{"arch": "mobilenet_v2", "model": "audio frame classifier", "dataset": "single English nouns, adjectives and verbs, spoken by a formant synthesiser in many voices", "train_examples": 78125, "noise_aug": 0.01, "time_shift_ms": 50, "n_mels": 80, "hop_length": 160, "input": "log_mel", "spec_augment": false, "win_length": 512, "num_classes": 41, "output_stride": 4, "norm": "batchnorm", "hidden_act": "silu", "depths": [3, 3, 3], "kernel_size": 3, "stem": "single", "expansion": 6, "widths": [96, 120, 144], "init": "torch_default", "residual_init": "zero_last", "optimizer": "muon", "muon_scale": "original", "learning_rate": 0.035, "momentum": 0.95, "nesterov": true, "orthogonalizer": "polar_express", "adamw_lr_other_params": 0.0011, "max_grad_norm": 1.0, "max_steps": 6400, "batch_size": 512, "epochs": 41.9, "lr_schedule": "step", "warmup_steps": 120, "weight_decay": 0.03, "adamw_weight_decay_other_params": 0.05}
Rows from block 6, named by matrix and row number. Each number is 500 + 50 x the weight over its row's rms, rounded and kept within 0 to 999. All counts start at 0. Numbers have three digits each. After the name is the row's rms in percent of the matrix's.
# convs0: expand pointwise conv (model.blocks.6.convs.0.weight, 720x120x1), inputs 0-119
convs0.466 067:552490548492589566472524617432551537547461486453504453432550516579487572513419610487536667491547467553541498525556508471516444558568420562498412510524522486547521533444482495438529437507454560510560471461561509474592472500494510493556470470440452507453462498497476408529493441434502544367485596482518560522532514531588526488436495491493582455517558447477524537
convs0.467 030:573448504435545528470513457580487596411459561500442506525445496507492462641553519545452483558558496503578444526415563523452485352437561523594520494501537560479508413487472505491420484542506585517457483495570455532585486465495508598481435437482561553536559518546491521557489527521552394536474594532422468508556511510538448486511401512557486482521471526465492451
convs0.468 119:481515459565386474498421492561482575458474542432452559462471537584468617479535421470557566527449510482407483515474446451491516543462488392590497449399507436469405478491522528484437517563486536562456441465520512546545518514533539659482533489491504484487528350512385479477492407524429477439478527482470487564516495480504494483545474527526496485576522432529508518
convs0.469 059:574525490492454585417476594497457395500542557512519521518554459552488503454458441487461512575452521629490424609453438564506459446608410410473512441490513565468468473570488523494571511533533428475566531540457582457463590468486546486477422481460572450557575568472488476446555501493438411557521468520489499574563552533508477503506555479517458554477560469462555505
convs0.470 084:486492556512449616538496498453478486511486573556581572546535540516411533491516474486475570544368483590542549567488450542440425467464621454462443452476606425417469505559582495456531459490450469549515511526461523462546480466418435477415485473556535511427453455531558516540514497388462496560478465496482579497530472497480516480522525478603486618490495504415522535
convs0.471 057:474448408534572455582462601444475471484477499561601483434540482500461463538474499551460491512502534496429492464392515471500509458530520627554435521527528551591529512441415414396564402501466464543521475497541487493478503468576562465537530474528430490507610469504503459509562492511445565481500513560452374516526513403470537490484433476499502567532598553474510596
convs0.472 026:547529597426434505457473497480554531444418504468512483513488557449424439504448431492515522531508531555543469470504536495440458474448577455549460500556498525505576615512523529537455441505529454474459496478523514501518465486483594529393523430546493600493456511600416480434543464515528498556411502483438576439549499650450522456566394556458557474443529425483402483
convs0.473 099:465482494521467528579651456432372539524667568581495520548471444525552464461455483588483433513538507553549498462522608524487468528573511506471452491455533531528498534468486496439431511578439573529374473506549500459527447519491446456449541550525486437497505564496535596498555574497422499498410518492509537510593484491503526559535513487562480493489477571531435471
convs0.474 088:499480530451512487474442496414444504574526481466469450451544576524419465406514546535513473385455545547509459565530473530435426584611431470486493521458485518504533543551541461521527514536521491548606552464474473591471510529506511479604510533503447511503442484583414550501561578471517421361549395504483485478540467461467393501463447456453525554572526417482519447
convs0.475 144:472485500491529547545549538588520491475601492550574492502512536599604477512484505411450491451439454551489439454532557388489569572482481455603403616450460541482560581435540553442475485504537461517503479495568494605537490436473474570551428544491501570417547532433432569522516500492524499553515482503497526597497529456559481483449509561586485460471525562563556521
convs0.476 115:512483473536437418481461426582530407572517530527446477529421420575483537500519471536433429522467476389508470572475540502562465487470517411565523608448535511513505529480500441513383527470471466545517502572612595518468418518497495400574402480516482516510557505538482477456486477538434461555460518368536521513492425537529528427514507576506590498473500470527549549
convs0.477 029:530603503397529422417483477524532432523465514533510509478577522531476517478550505536439520472442450489396542481450476496561486402541533599527492527523459645471507536538486583494393503559463462585486544468430591470548486470444502550507443482528565464533506553547557428493527562477401457479477514537536487471459505519558505480354431496500542411485395490503462482
convs0.478 094:520574451520523457519483465460481386492545469545465482425468519502460408503495555479415461528509395537485390516634577459493429463540520465563521481504558421549399474596571486479617502521526511484532502512454579471448591436503495524440471492465436502494458523595563563511498487424417429477508513555481521590515566493528453468538558518494494450564546461516415505
convs0.479 133:530489516496502532447538479545481532512612534500508468496503446499494466457500483445521404518569428506608498551513543479547421382572506568406488455444458411524509427521503571484516581457517413388530534435513512512434464457438422474473508534502386570563366434489555522459489508544528528491559533507473532548463465577488486434434496450584485491497499474406455566
convs0.480 107:574471439479516510565418505572539522381500495509576552520456490529443400539457516570489550490403462501493471447488514528534529439547457534521518482462446475404526501501497503572528307486492514530447456581566493462510391552598508581484454557530579474490537515485541521536594471540548483430506477630507475412479499503491491475443496504462446475479433451446528526
convs0.481 048:526482568554414546522389416546389481557450489457441450589475599485538487552546522496536545559501491501475463543531523492443541428530456392552592531534544525458446483506459526484530470541591416486545498434475460582501566602548506552494450537473554514526542565531424543545489579421459511537503518560581485466377529394525495487538499492478449524550527486449545516
convs0.482 100:539501534500546564473518569597545512441500444480488469500440576574423472596562486422474450509437422578422481480557537503435419432509518504355468594510425501461549509527487472521518443515461466488527548485507548578453534597513526565513470531463482526573479490550537578436413436564511442497504483581499513583491494506590591492547567487538440449520461515448425516
convs0.483 109:535520447544563495517492480538482465400377497416498575425451599482529553562487428503502582552461444558545473469467466525446460526519496480558434524491438481521506439523570592558537415523491506446434452533467463434552448533539491567507482591559459567486496510564459486413454422458450565418488458493461421577557523463483605507514414576550458525537509509489580498
convs0.484 091:533498492479485527512438518482534562518505486493556426530429467538488550535464521525437539506434461578471412458565416525497479506512578540446574551483605629471480496594465576431406459490546451457497533539551438497550495400495488482473461566517475482588511471565496450478451561586481412550550492404425448558529472555477435557476483438507514552456505415434547593
convs0.485 140:542533587504538550448454534602532474462448374467471543467573526512506515524421530511513497546517399508428509496577471468503470544523543532466599466464538510604448528394556507466516484545478495548454530553524495462502453578502473499510423444505502441574592520482508576554429575568598588499551447481506433522576498450495567543481390533461495468536432592556478530
convs0.486 040:637474606504513496565462526477466454458437429576506519523503521594476445466528456512543606531383523586472479513595566548452452452455502420412508540493506474479587551501542440493461469506477514486456565462588463515503397565469516502491504485466526537446394610478498491430596451557451465492519475508541485474501524510383471536549501567519555522508511537426479545
convs0.487 067:460555515385556528445497455501489509547508511486481476492522379434482461457425624572453553415478530470519472458582450426448545484481590478540503428448533463391492561548462437528442517554537523501520536506491474487539474548527458565515457575434397442460494494533534519489495508450434610436470408415547560517486487588483525482534453474558507482551434465449536403
convs0.488 059:629440515454519460502574443511581456473492522516528454474483570510471482572479477538441554494458590440553487568494541525503551442399497550444455536501538492632447495526433531411437471575530514505417521508496481470592527501551534517506509548458536526544506534449435400449577535504524506464429533484480631467543445591486468417539394531405528488515520429528520513
convs0.489 127:572469544436476520487575558505473583398539488494542476455449460511545503423406385545419538509437521516553430473520489527565485548529553402468536432506543530432492428488506560434451476594535424529525472428573600468437563516536515556469531474574572525447459449599511429556478514494454471488546508463496420493609433525530512536464540518475426536492461491539474568
convs0.490 097:503504466549525471574437530496515545516484528537537574543477474521475488539568423516519582525409454470462531511491541442457490502410445565573535462432507430468522548493624519479573516490526390465451466582557472434531476493574497517467640523531428535435644471551430461541502492538500582454600501585527517532515570540414533458490518486527537477541507467395495501
convs0.491 096:574572449526544459513440478430468515486509474508494437518501433586483510497544423358452479500465600488501506478573502415528453494566468531454590556508492448508511438533485505563540547481479518512493486478506500511429448420592490531547530472490561500474445497345542477539476557536498526423499504360429624511453483522456584466502474405518495579481515540557585466
convs0.492 145:449530536447495515511529438518428496505507574462552431532487480530425428431453462478529432376569465431555539580459561549503576349557506535437463493513455514563440446530436448528523595557547482502508470459461480555426421476545487499477595499514507524533390506521548556526504429510497586526507477500517545597487441622489503543467550473563475479525576450447493512
convs0.493 144:471470584483476529400427419402550478497499490420463457406493484536498480512599450536532473534449517536480453500513533456459480533498504487597535478565501409520485626481522519474550526514422544539507430468642460485554475534521553434445413535533472514508438428441509458488461511619488458531545468559462548526497557574470577567471525514569434600519473477501408490
convs0.494 082:445423623448526461570512471435503506501510568416517552482450489421527528560514458546609521426486537430485495437544442584496517468558489516507557530461549591494465466520489521538488529441440499480502553538466517590535535510394440460515557484441638450485461507445487517447441403504463574553477421500490450470567458463486492539506572606462470591518478573511580521
convs0.495 120:456505487536520567581567481547509516541528406479481520464530470473507549568580509444529444495427505474455432536591515520406413614497448507508502463537469461537550435513531460478499570430494608404478620510394423532450477528503507570490510559452419486519467540479476533572507585480549489458514457480497435457617496470512510576581488506534558477582577509530420476
convs0.496 111:416404511527487565519419503445583530548450517428576459446477446559502439534525446507481442554477471469555492522493541466470500492532466512556569559455519523535529491565472534570498556548456440520481475471530508404509445418572498378542522434366531444467549404478437443516500454592479537464525514431470573481571458539402599465505486554462584519479486456458506569
convs0.497 071:566469472436569490456492554484453555385414518497442545502503474503362520463446465410463556502477562403484531459522429463487494482474509499447420427470579503526541432460483595524483453464487477567597474492481468456428604503577492517537510408502460483508447452543570520502443527570431471481497482565409612507544503466527571495523523469423427478549503584529545531
convs0.498 067:534572562456496524437551571485455504577540487510499486559472545538520465487498595550603532395483397531459543454511497523503428511482449484521470534577448461489551547477430512499493428430440514501462429518529524439549547518448468471452467399468477483527537497556504448474508566557462399496457532630616419489497594408474507512512428504532477464544484435505474359
convs0.499 083:505509538489526468518434489482576461526583523455508532432456546491616445464503485401422557483419421479509559539461493484474408548555599560563528423521518575471456423534477491499492522534512552499503561496528519539540480527479490514442556560465408462459482473505458472503483435532575387517591522498502541460564535489430502395427580404536552430503643495472499536
convs0.500 124:497527537370444460524573565511515436446490484554519523571584530507522506490490448430440492427456536473403416526485551445448574563429395513457510555524532513503591485552470531479448641456546497507531522562547476495505589542562491422537434497425445482520463445599504530493528513555467518536422490585515444524471564421436532481512515550457506588508419464526527464
convs0.501 096:588527555514518586550495598465494495557424536532542582508512523544512442424533522462492496449507452552473562483499600522523504540495638486477535533483511544541619504487522492496444534591460481479583545467485493557414564543512450521588451551500385499461536443512592624562537445503512537510422549593532495477457478539543390466591532468503554513555510531486500490
convs0.502 148:424471570455536447480519457514591507431459564453544532488530580565557505529510530474490497517478498453514516523489505475515457478489517484478478523462530495577549418549518395449439517505577484448473447521529551428491506540511387482463471531566447504466597459600456546501469488479544499475512389489598500498530596519521459421409519450566447520545554401308533472
convs0.503 120:542413492533502570514532499456517610526623551499460457483475440453440517531472481489441482503426556546505483450532411380473439508470476516483481488437416528426428491403585523484484456516468520456560466541433427499485473497480442486366506512445478468424452466550472617577503496451556514454495571479510509470581455464550512497475414538554566538580512398522517462
convs0.504 076:426533508489456567486493548492474437524479446366448445484528493436512500464449621515418584508458505487552453526612485543574535556502553490538489455490499474387504515543520412526501492546560401525486424509419496529508487515510505584535513491483461482555502474547446459550486522488526617416555385527548515424417488575513563555606464529489595510513468501479573523
convs0.505 090:464460594507499501530453418476574436442550509446439450508428527500523423616546499499483486500521544513422392488554489489426389511493567531420519523431474475512505412526553456460477515514503523500518592539400565480503452475540493538483584580419526539503508462506461494480462455504511419495486521482584576361508463497456608468536460472608501459576574543476486522
convs0.506 054:471474488457456509501516438607558537594391424592462464519619453547458513543490440500450495478497459408515465518561485500529482497427432498499556559444554538488508578528486519509471619466555510437517517571484484560496503515540520445467636501537479556462405495471583478517552545479468474560479555546513551546494493499507439457521497588428507566480392575542608526
convs0.507 113:574485474504423540556543490563547488556595496563486467497527515511467460467494567411472506532503473423554610556370521467422505531569455428511387491450530420415491549493591537562504560517536524566507539483466454491485392525502464596479602547528481565519504519434479388478547487527513495533522469576476480529492486529480470504455415424433430556519523480554456570
convs0.508 069:402496578467523593440537447512541471512551394467404538477546431477484427438494571526493517455530517488539444539602511507482556404524536515539573440495473430435552487461538474509462570538514418519522505570366483479501501507487453523455442518532477480474487467491534430566548535479469434482519440443499623433450395508475495512470418442492465549534438591473598463
convs0.509 123:491521466502505483408501521414499513428576474545517578510459494505574553466463526500499505479503458495539571424454485466488468461538467509474529441463398497408508471452577490525533457529424488491490520420544425431570600521390493480563431481513608552571595568601502554453560527519425624426511560526412487534434529567484490489424502513443477515467481531465513420
convs0.510 096:515620452444509469417496461568521464508448474471497542524547397456569522465432493471502551531487478501390458458433480511454455493492444452467510441395543516514517461490482572482541513567404539482581494426548488533540449554488514491541444470505462546615494573538528477447495509525497621585549569560415439492519521431465512518514403616477409492482514515599530535
convs0.511 042:501513450510438434405512416515502405473376423512456613495471486591482471498493496452475454414426431466397498456407498520523494372449466538591474492534488576473537427520569565473478535486471473488548519543500524470470446468565630447427492450522623499519544466553501420538492533483556518509422563487552515501530532504443524492511505531508556423544499498518491551
convs0.512 133:436459533519478435477481488476489481559521545556579499505411525508518471481479541455471465460432653418498476542470525492471536501551446591499550554525448554568470510420453480522546515500632506591501551530388431392528410451447446568584457516450551430416509476452519515476445538445500527441523480562502566488562522562443532458507490475577476506484608486478543461
convs0.513 086:442493589465526453542413532488517629570427485437531513634556434546493496536564502546510577518528500582522527548583463492552546511498456573491486456542435533454405534555489428529514482469437486568485504501481532547438494482474522490479556510511539554520510557544537409498476486461488466474473415589368534499449579513494417470359527519497525582443434508471473465
convs0.514 103:518501511553463494494467464408548547445412547547520437534545444510487454509450432477538566482473461558584461586545447515590427551517455511530499481500508485509543555446485503488482425435508490668563514491461585525501557413517503482546499445454531551500451529514607432543509389404441416514509530555507527576580475591536479512476517574532459547443447455453565462
convs0.515 089:480429520573390555524606501521489487557510548542547511481519475536571456469457460497449378583405480461465568524499544477480556508507524560445534509481533526513495535574479509483425598538624466513496590480456546494543554569564577525634531442528514499512441551483475455501556535457512490466553470564518499391538499521519509546522516451581510550365567518445530528
convs0.516 144:440468465535569560471564528587451572537440538481498450547536426488500479479453482547477517439449583508524512479534478409438453528477477414397452488546475436521452462560543518474493510564464523539513510449407401372431491552482498567485518419521515508399433434551574440492407520504561452578520505480576542426510503467516452562507431512464486602512476531497398531
convs0.517 059:579419563467492478525513424572427497449394550572434525529388431578462436504515529606493491508531489531554444463390565595507504435478479496558476480521443585536505445510454431535480494572518569542425495476531486511530420481505485543386437452436545517563617528510510526482451492504557520493440566531438484559545515513541525514449479479521534476587507485475398479
convs0.518 092:448617482534445490465501444510537537497409493468513554492515672526528523527484551548463570511529505537442547437432495521562486494486486510532528540482439409394538504500493486524393515469388484552503512490545529461346460557600475499557505489563493552450492399521497559553494537510554469411481560418510499573497560499426496460487473574558441492553513513505438547
convs0.519 107:537404539461526494545526491551466478594541522528524490494410531546617498472582579494526479535431457502446414431502509471520489564472550598503519490459436371431509428463503490503460593488504435414525494482549489457524519521557447530564474505459485475563410480431492523541485501504487483583536472544467526560523500620499562417543511484658480442590535498435492468
convs0.520 094:457446515396514451385507493556536492558504458521532535474513543479550501494478449529453486520410491510461510486517479479466393509437450598471481508418495481382438546556560557490487511476520478485542609588523498455488525484468554596476588459570410424469540519461475581434456561505503529532561447541458577500540587454490517434537523448625419532403548502521511476
convs0.521 096:383495424469422454550488445537464498463425557616462498610509439495514442481550437396553456412516492441487500540535471467522512451452452492426480485475452505506579463492441452508552513497478443437535426499565506511441576510540535518399476540420472502641350513511503494475558457454495500496520432528552480479500472494484468474445406430502479499474441508533560420
convs0.522 072:396551508462569556486477433480534406474419476567543488494408498399522422502433544576489555478450486601489445479560464524466487429570516502540500546535540499624511481555437483474596484532463545582545523501539557506520505424451432532514502506444557433439457462444464544492485484449438464627482473542485634558443482407508565426489525517519497495510546475480519499
convs0.523 025:579424521507516537475442456499397516492521515489470554490516567459490553517654528502474439566572463508548481587413552443498440454498531368565470565541447539525526410468476525462502523513433547494492514464527497540540499407499520558476436400577598524509576446495511566581423517523507424551474574555480556457495431454487506423431496532578487464442500532486462472
convs0.524 062:513438539507434599465507524451438522482521635525496454591513486573540568590467506523462581480412488593507486452559570522513548543542579518417470475488541462536432484562479499449464475489462477538565550563532499527522468483483581525522538486474499485549488492429521447421500499518487484465468410486472529625516495599380443462424454437586508536460579564487591487
convs0.525 154:474432529458547521445503409537357452491479451530555458431435498437455470447532499476492532468464477572461551491503510526525496577542503533530542547560470499386538563507492597526473618500525509518429447454604585529491537564500474532444433480418421434425536462465449424479479418431549470556514509498518439517535520454446540538497455496423446559598573527560534516
convs0.526 131:508579480348561517500574421451533505472486506492485550481571551451535524501455403494467462541463458437485554476462493565496509564495407595481460503486499449528536519451515485476535633507453436536532502574441440485492549519494550444547379542499525470469396452481555456475514493466638409512426456441456451527487512480475545532485508539449585572433474466472568556
convs0.527 146:573496543539406459521458524478453609435500556488570568570480525435531540523401463502431469444464575533501554412540503470568438579450540524583583417576499526459491449443551444525446533522500460547564438544552561457532449445487489382402478467545594491490530466557542503489514494563483414507585472529465493481540447507501530505493418529507506475514514405456567444
convs0.528 133:442517503538477500464504519433552579549420506452438540657444478441439550501523575626499545539505506501434495548439528549574476467555498495499535419492465563504489518532555483503517480506503497488537566530508548405421507544510489471532545580552521445611502521591463581418497502457599464563519475525446384564516437613483580500484489496417484542537488455504537530
convs0.529 027:547563593474481395424464386561506493539430544471486480569472497475429481494418446521483510454540524549532483408499520504451511482434571452529482489536444496479584590469467494547393436495543525484509489474511458462482426523502579611461593458556493568455462554478345482419480479523545529573456453477484550473478481589528554438472472547466585456461533478523455467
convs0.530 139:528502555491430566498488429459520543488602432424532464482581519581438610544482555545437582475506483439473537644481447469628553505569473477407366492440549486516441557469506505507582492492581495508550484467535508529530451532503477618504462477472513497445539495557478494542555528450576513568496482518458543474500520490487423556430518556402528545495502483440463496
convs0.531 113:521530425461528446499538484410516497490391565517595449512501420513495540556429576533573543512597489477496475452544516541458477421539535533442449527524559473524423572497486519463525517447465461510457429430366511378466413498490513417581484435549537476477564460480501530491504537456399461514438567522545453535470481467541467509491394499422452566423499474507421456
convs0.532 082:501541504472438563438413482487488502455431511461635462441482456560394575516461459524558544434485507480530475456503502473528548518479392537486607494476439436511409524544584485449448442453532404574548507508504399516514494559530494480562455489492542491352457491379523563415446559531550502495533511413438528516508466506417436535479523534543479542540496514545479496
convs0.533 130:463572542544452408432444559474520516499472489505521565510604553492530488369480576426585443502519437490445585526530531464554473519528475571544522511443365611485486507480500531503536493439514540449558476536529555519422480448510485557621483534449459516430530418455474517593519555586524473531577433424436454486516471451524509451552450494455500560578495486497549462
convs0.534 129:440616463514528504458417532525576552458546481562493481497473564464493514503524483532441445571499427447447470507541502585454536520558573433441510484570430373436577560553445494497500492550464448528625532495588466426486450553465545504534526483499501596522581507549389511463538427560495504486442544435623488505487469490540431517504522536512592472506569497485570483
convs0.535 112:426520500373517460538477546518565548533472486489489451528425546563558500579506588468404544521515477518424519547481452504475549421408595429499387491467472513567516435531505480494456474533419474529433522469455503530503589497507478526556459585434442548573595536528562497521505558504499361493455582534484555512480451554389499510478504494487534569466452476427502426
convs0.536 119:476499522499470455493453493481546550492480504397504443372507531383508503471524531412482474485468473466486477609555530506520460474561550396386542491511511553573506497552554450528477491576473592562591499471572470539478498538426532545499410550435549522490406546504562504542458537512545540479500447577564451412481448509458373486581569533500511559504524549431566485
convs0.537 101:474526424500478468432517520507491428515623597460457448483462527549442459553513519507449505578502484532497429517453553533439479502528459529424542515516439576442458472541526538535570516586439560510446484567549508497514564611544621483512595469492553548512440508483500493485457463546537471404514560507523477485604393409599499494505474487572587509593514473497510399
convs0.538 056:514511514501493597532481470515422576574533614482473444490492554527492630488490415511506529540435540536432574612502556420424461607487440406477554455521520477457391456498559467545544510559425466455517482442435523466456544521569469530514493491507546464443457446494510541568521471445503477498504556513522586525481573387530481431574437507542456527495539487404495538
convs0.539 103:562591600485529487522531456499543460518432464614435458529491481553516496552477447466561547479423470534439582453510534419559461467511527443484428484447560406574486484574426538565495564375545570453525567430509515510473479481431490511544463478501441459539536453497506462526510532441438536540496395585489580565517591610487503548527503540532544496426507470471568534
convs0.540 069:526561498432472395534535515436505437587380590477531467405513626551543509468515586500549502553494469473513493466520438438494537375603541464505469531393425538554546568521494405516535428442499547472455523463458474546557537511493506487484508588466446519451537554449472536561559523510533552509490453573468426483463467425466528516465540573567531420500536459530484511
convs0.541 081:473506524531508436485441442451484539433523574562618438400483498535456459472457463625532488505576464518548510536442468500574506493449473520540554506578563421594540507471523535523528506467481445558532377609548495441556533491499481385529413530572533583487526549434597542470613577521466518481517488482501547552477520547527501504444496473556510549487506543506592455
convs0.542 100:532483486415505481524461535575446513506492553434442475464538487579555468434513476447492429435341533471476539542412493529513546542503522471545525485427460485502451534539465437502605493387497560547566408437469438456543400517483521507538434451539511493526504536508417485411446458580529529592476613512521480416446492450484449412554502515392515524515530493455536497
convs0.543 098:483504528399464419525516537553491569479605496431582547588561387457537507473539471513458504456510509514536465508566499496498526445508435468489375601559423438451457503465483486425519464521536512633479484443539561448493509541465499520516525412428576559506589569496504547576486487438483493498494515521509541476482488551495492607485501561568506500498610593415567516
convs0.544 131:448509552490497496470580560530463568439524525543506571563484494550543379568485542520584552454538522544585475521516564455532429602554575532589482506524442511433506508453546456506533442467450517488499432524423463456472461492477505563415485479468482594539414488436609532427487499551518500499430453618610484477469505444541473508510500461564563545524544409488442421
convs0.545 043:577488561545470456453435514490482502488462538568536453423480511515535520523546541536461418594534436463529621514456523448571507440581514469508586445462382513540430523588462504487481437456493466548440509367453421583514490521567510533505521404533493485412618567453520517546465564490569511531485473518536516492493460402524533472417545513582515531456482504414526500
convs0.546 111:490531469404457493523605490429542529417514493542501492423551531521564537465516499587472423546537510535502444494488488520435483511559441547499517506519581484447460527404614516564527569444527458463465508424524446453553532587534409420462499626401480536576555438567473421558540515547549411566523529490476469536455526531496511530391515488587537531472511435540488521
convs0.547 152:503444499490486442520455535474544437504461521596513432517538504500444550468473538427498527532523452498499471485542399442540454458528503522490602542538555483484439471555589481433543532546474555501525387573479444521531441437489420455372450527470493510445453523593413569569465481404496434497398466536436495552564463474463489496508561461538455604534548420435462587
convs0.548 123:551496489515470508424520542507543500546495426479492420366426480420574461502612440491522461468459507606513503483555532432524482468592499493616528501521571518419453441500530586539492507513453438497527530543505549453483494552536561441613532492458460543418486428564431538509474453529565559510541531506493476465530502475474512554402492542488572495488579543519662526
convs0.549 110:537586491470574514572517478475525488497499510564542510534444491495478499474502490418442556524562540499482509495583494510542529522492523474416451491621453499452473448461501486417601444665528544473444490518537536492575542538490554448462437471483524637486500549483562447481570529536381415561521478519557492517499492485481474398445419445538449472561471568403423543
convs0.550 132:457539449495400580488437512468467542545491578625507450571474437521465520477493569513565434449501442599422526539448466506455470563456556535503518528488609454451546496564487522407538522506481463487461483443463405504542455495512463409454435557476476556568484490618459446495586484557489494560463567546443502499480492446524483461441508496590548559474465406590548548
convs0.551 095:543476508479545480532516551421491495485547484470576446507503624478560485440555500553464463513470564538483517541411535422529491529540607549508513441450537522482498570584567435567400532540539554518507594458510493542478476541498543561475488498519430509471438537460524565525609648481517526436566447522498405444476612458504438544588572438453546492490564541529515512
convs0.552 124:467479567510501398461401477526554431506452525441552425534618517554498455424460511458430541457467575501508572523560429519523480463485508546380515490511551576530460484465453464581483569422516406486586580533555521582481477509531501439448575469580472544490430458587474488531461422509488520505519539531534565420442425481558495463550487497482420543535505526545529590
convs0.553 093:561501580565362530477476444426494503576495490568459529503530443465511494483484410494451624428514554502507536496465432592466500497529554448480519487457588502491512482503469567468396390522423491510496516495515448495497429511541532547508542421549500560608490524415482448556499492493518497406485558474534435428480535492535498547547419529489374588510503599515565540
convs0.554 087:484469439468481484520560449464518401530446482619533578395533537553485522459533392477523499525528533530482445555595447574384514468562523580490551499444501436492413537544521433528448543475575468607494489567482476429500497485443488365461460529567515507587471481529542428584472490437534515479452509476511530507520517518412519517492370548463521546510460488431478494
convs0.555 156:554537478494337499504462513533443484522518588518529560577519488455405422481528528490510596592527495512562487505440449480540483541548390475501532410522458521548509457498519520540500534487529573425480543495548607520477443470560532534425441572471553465479507406554486413509564509359487483536547535495429449503488524490500416545435526545470604509578564483471525479
convs0.556 063:533509578480429549504494451513535472599555416434572470487452536482488476620406557465453557496418491504534448533498467533491476427529549564450449537481496513500512418508488502585494429543513532532622447499498415418564443478533441595477523458460396492550536496469457472471514519484493529486595479435448512525476606505534391522524489509542423579507503436446491606
convs0.557 100:555481424496519506473484451618516472480502612461511555526475487554521432499524496506503427438370560524418426400507562493561438455531459509479554520506509516501475442566574467491494510569540520513463494634514510417534488508432389501555436458609501484593517500487500495555563502499450589450492445513546535535503524538502494470608498513617494472491542532615543496
convs0.558 085:460554483516494430452559441522511408520412465451525486434533472491437513545496441553530529516409468572539498568499570399423479514520390477448492377470522384530458508538483496504481399546485510470481584565541534579572439497499469494511481416475499532437481532440516528524497546490530515495513468566603543553423514529485451567545581431541455479401506395558533521
convs0.559 098:423496460523452457509400427548562458527495536590541477566412544477422522465497385487502455471476554451469533477429485463482519578494603496575491443448466550540617520500539456458507528511414482558507505517488485473502433482440457463568493542530473444605612525566578482553532575537494475484552499443518473536543502496442536458565510505559540491603416538483425604
convs0.560 081:497558400469522499439551474503530482518544500473480507475548494567492530490539572463582514540598469458477581556425482555472504591485570526528430565476567549602446628531546426437453500411520549488512392574517478562545548544481558403430442571483435418483542526480457536388613453464507444461483498508491490464534503501428479520491518526459478492406495505494532543
convs0.561 097:522565492490541543493477515490405436463502520429490477441409563398531513445525466547484501525618528525549453471589510534498526552505542480490535442423577484437532407464525459455523523510481571456479553449521452418480568441429541520564376537482491447520480572498529531507597477471480497424575554540477578486533497509488584528583371483436395444489493437518506545
convs0.562 025:545501463515539527527381491486401567482473499522487489548572558438487511521607528538497426570511459489550484591407544530440502467496527378543492480593443550482490386526485510457551496511492565585515463435523450475518515470444517501434440420589541537482571488532597588561411593486490493569515543527469536518485496418487486456477455528518511517427496550440432408
convs0.563 122:553582507524495583471560549391463555434458498461477372444468531595464523559508506536426501496521457518498477469502567489549491489524585503499470471414499471537473593484493462443460517478548483555497475478440541573442555447486542495483584473595497359531534473510458589510485507566658435468439491557464458579536420487568538523527443537513496488562500511541497420
convs0.564 156:534522624448495494464542523472573534543559471482535490454480487588456524461535548455519481487510522462468541523569533411549550594561516480509424394521452468446474487443521494497581447546490597518505526575478391535541515514408457546445467488553483533464510533440520552477483502502628574471500512667443449488572552565458434496563440520477524512589528531481534428
convs0.565 150:598505464534499415466481543527509542414486460482552487568422462499409513526613388523481482440396548550476539411535426409524541575554468502468526465446465503520474504462463590493489536515532444498519519401436567531442550498576427543523508500591498481579505528539582494514446513490514462451513475417469530474427510551465435459558480462545501540468557359438506501
convs0.566 109:567404461514545505475442479601435461588510376491524469511457512436473475551509411480517478510406515433449604518512488539455565524435475553507506533541551508543527560527444524440428507425509535489471468534431529562528530493464531518454512535461434519541445503499507435433483458471458560580555533490549441497527463494565458438607564521496419569648401510570470512
convs0.567 113:566482525551533558455454533537433445485450567489454504581416541531521488563428611409507569592431476525551512360499535471418453520430487519510494515547585461509546429416560459539577468507557439400462524556503455482444521454478533472526475529554564525544422440552590432531521498461462561399512492512492455485481505420515557563529504585518496472508467539516520550
convs0.568 091:503415419535444497410498538553543455538459507469551471530532529479483576485464406498422482422539517585469520546379551516495516477592542448477512431442542520394531548458475427454503467458515486460432407543490397442517518505524526501563495466507455509416518574528500515496568592460470558466520486490546479566510477558485499561535653517419551472561525554465539598
convs0.569 122:574496567476407461541534535554454546556453450474465593530511495488467433502498492538458520511430494430516520538440481523520425468508559434488504565490530495515500613508591455569480480602582506540560499536398442538504413511459473504482479504445406592545562355498522406512537440516487491456468478506519503521539504442510403531433412570553455530544409523587510486
convs0.570 079:515493424464469541574448432507495462443448523492552424535514514457455454494525511493424434456481559427407484403564455496468514517392519489511582467548504522547538437486437433564518463463523468490536573531491550472585497434558496418486453569436447444497452497533502464568433523432475455438470478557425537577459593426388547498485481460580544522495455426604552465
convs0.571 087:496493556437461560521464535558483512469529479562469556530502468479628551523505538487530580531488447478427473508602415451487571506466430651523467406560537500484585467559487498468554553597466553541544497510501555525555593477490408529532512461418482510519552513527532604430463468502522483509433560516481503578400495565524537453420414473550508473484560467489473410
convs0.572 108:493563511476517601522518517543557382524531503519476545541485514485512466547577521430414549517479476564481504414534463525535531515524553496396578518502432547498471434567564487499394444560424585548481527488544557572488591628521517557457581578477543460543453480509445572518458379519472508564433513498504495489446477548579480462534563440549572448465479542445524463
convs0.573 100:476509473532533442580524518587549555490417598526491509482522544508494482568575458496517516472501502444444495472483543533536531391393382584475569431443486461512563506462486486604452482467473491431377491522528545516547507439420525563485510500486494502501523403539483573566552442467501449507544422552576522481503603616511454473475380481547485461490552466573515507
convs0.574 023:604495536527557551496457478544394495498476504546450523518555542467498533539623511512490430603574477492582483574436547489416433463461494406558446485513477516506509366533425527490533510483506563536475440431475465520502524467461453536461443412533627539534542488540554542539484532554513413563506589517471550484531496376513503454442496498625504475498482533463485440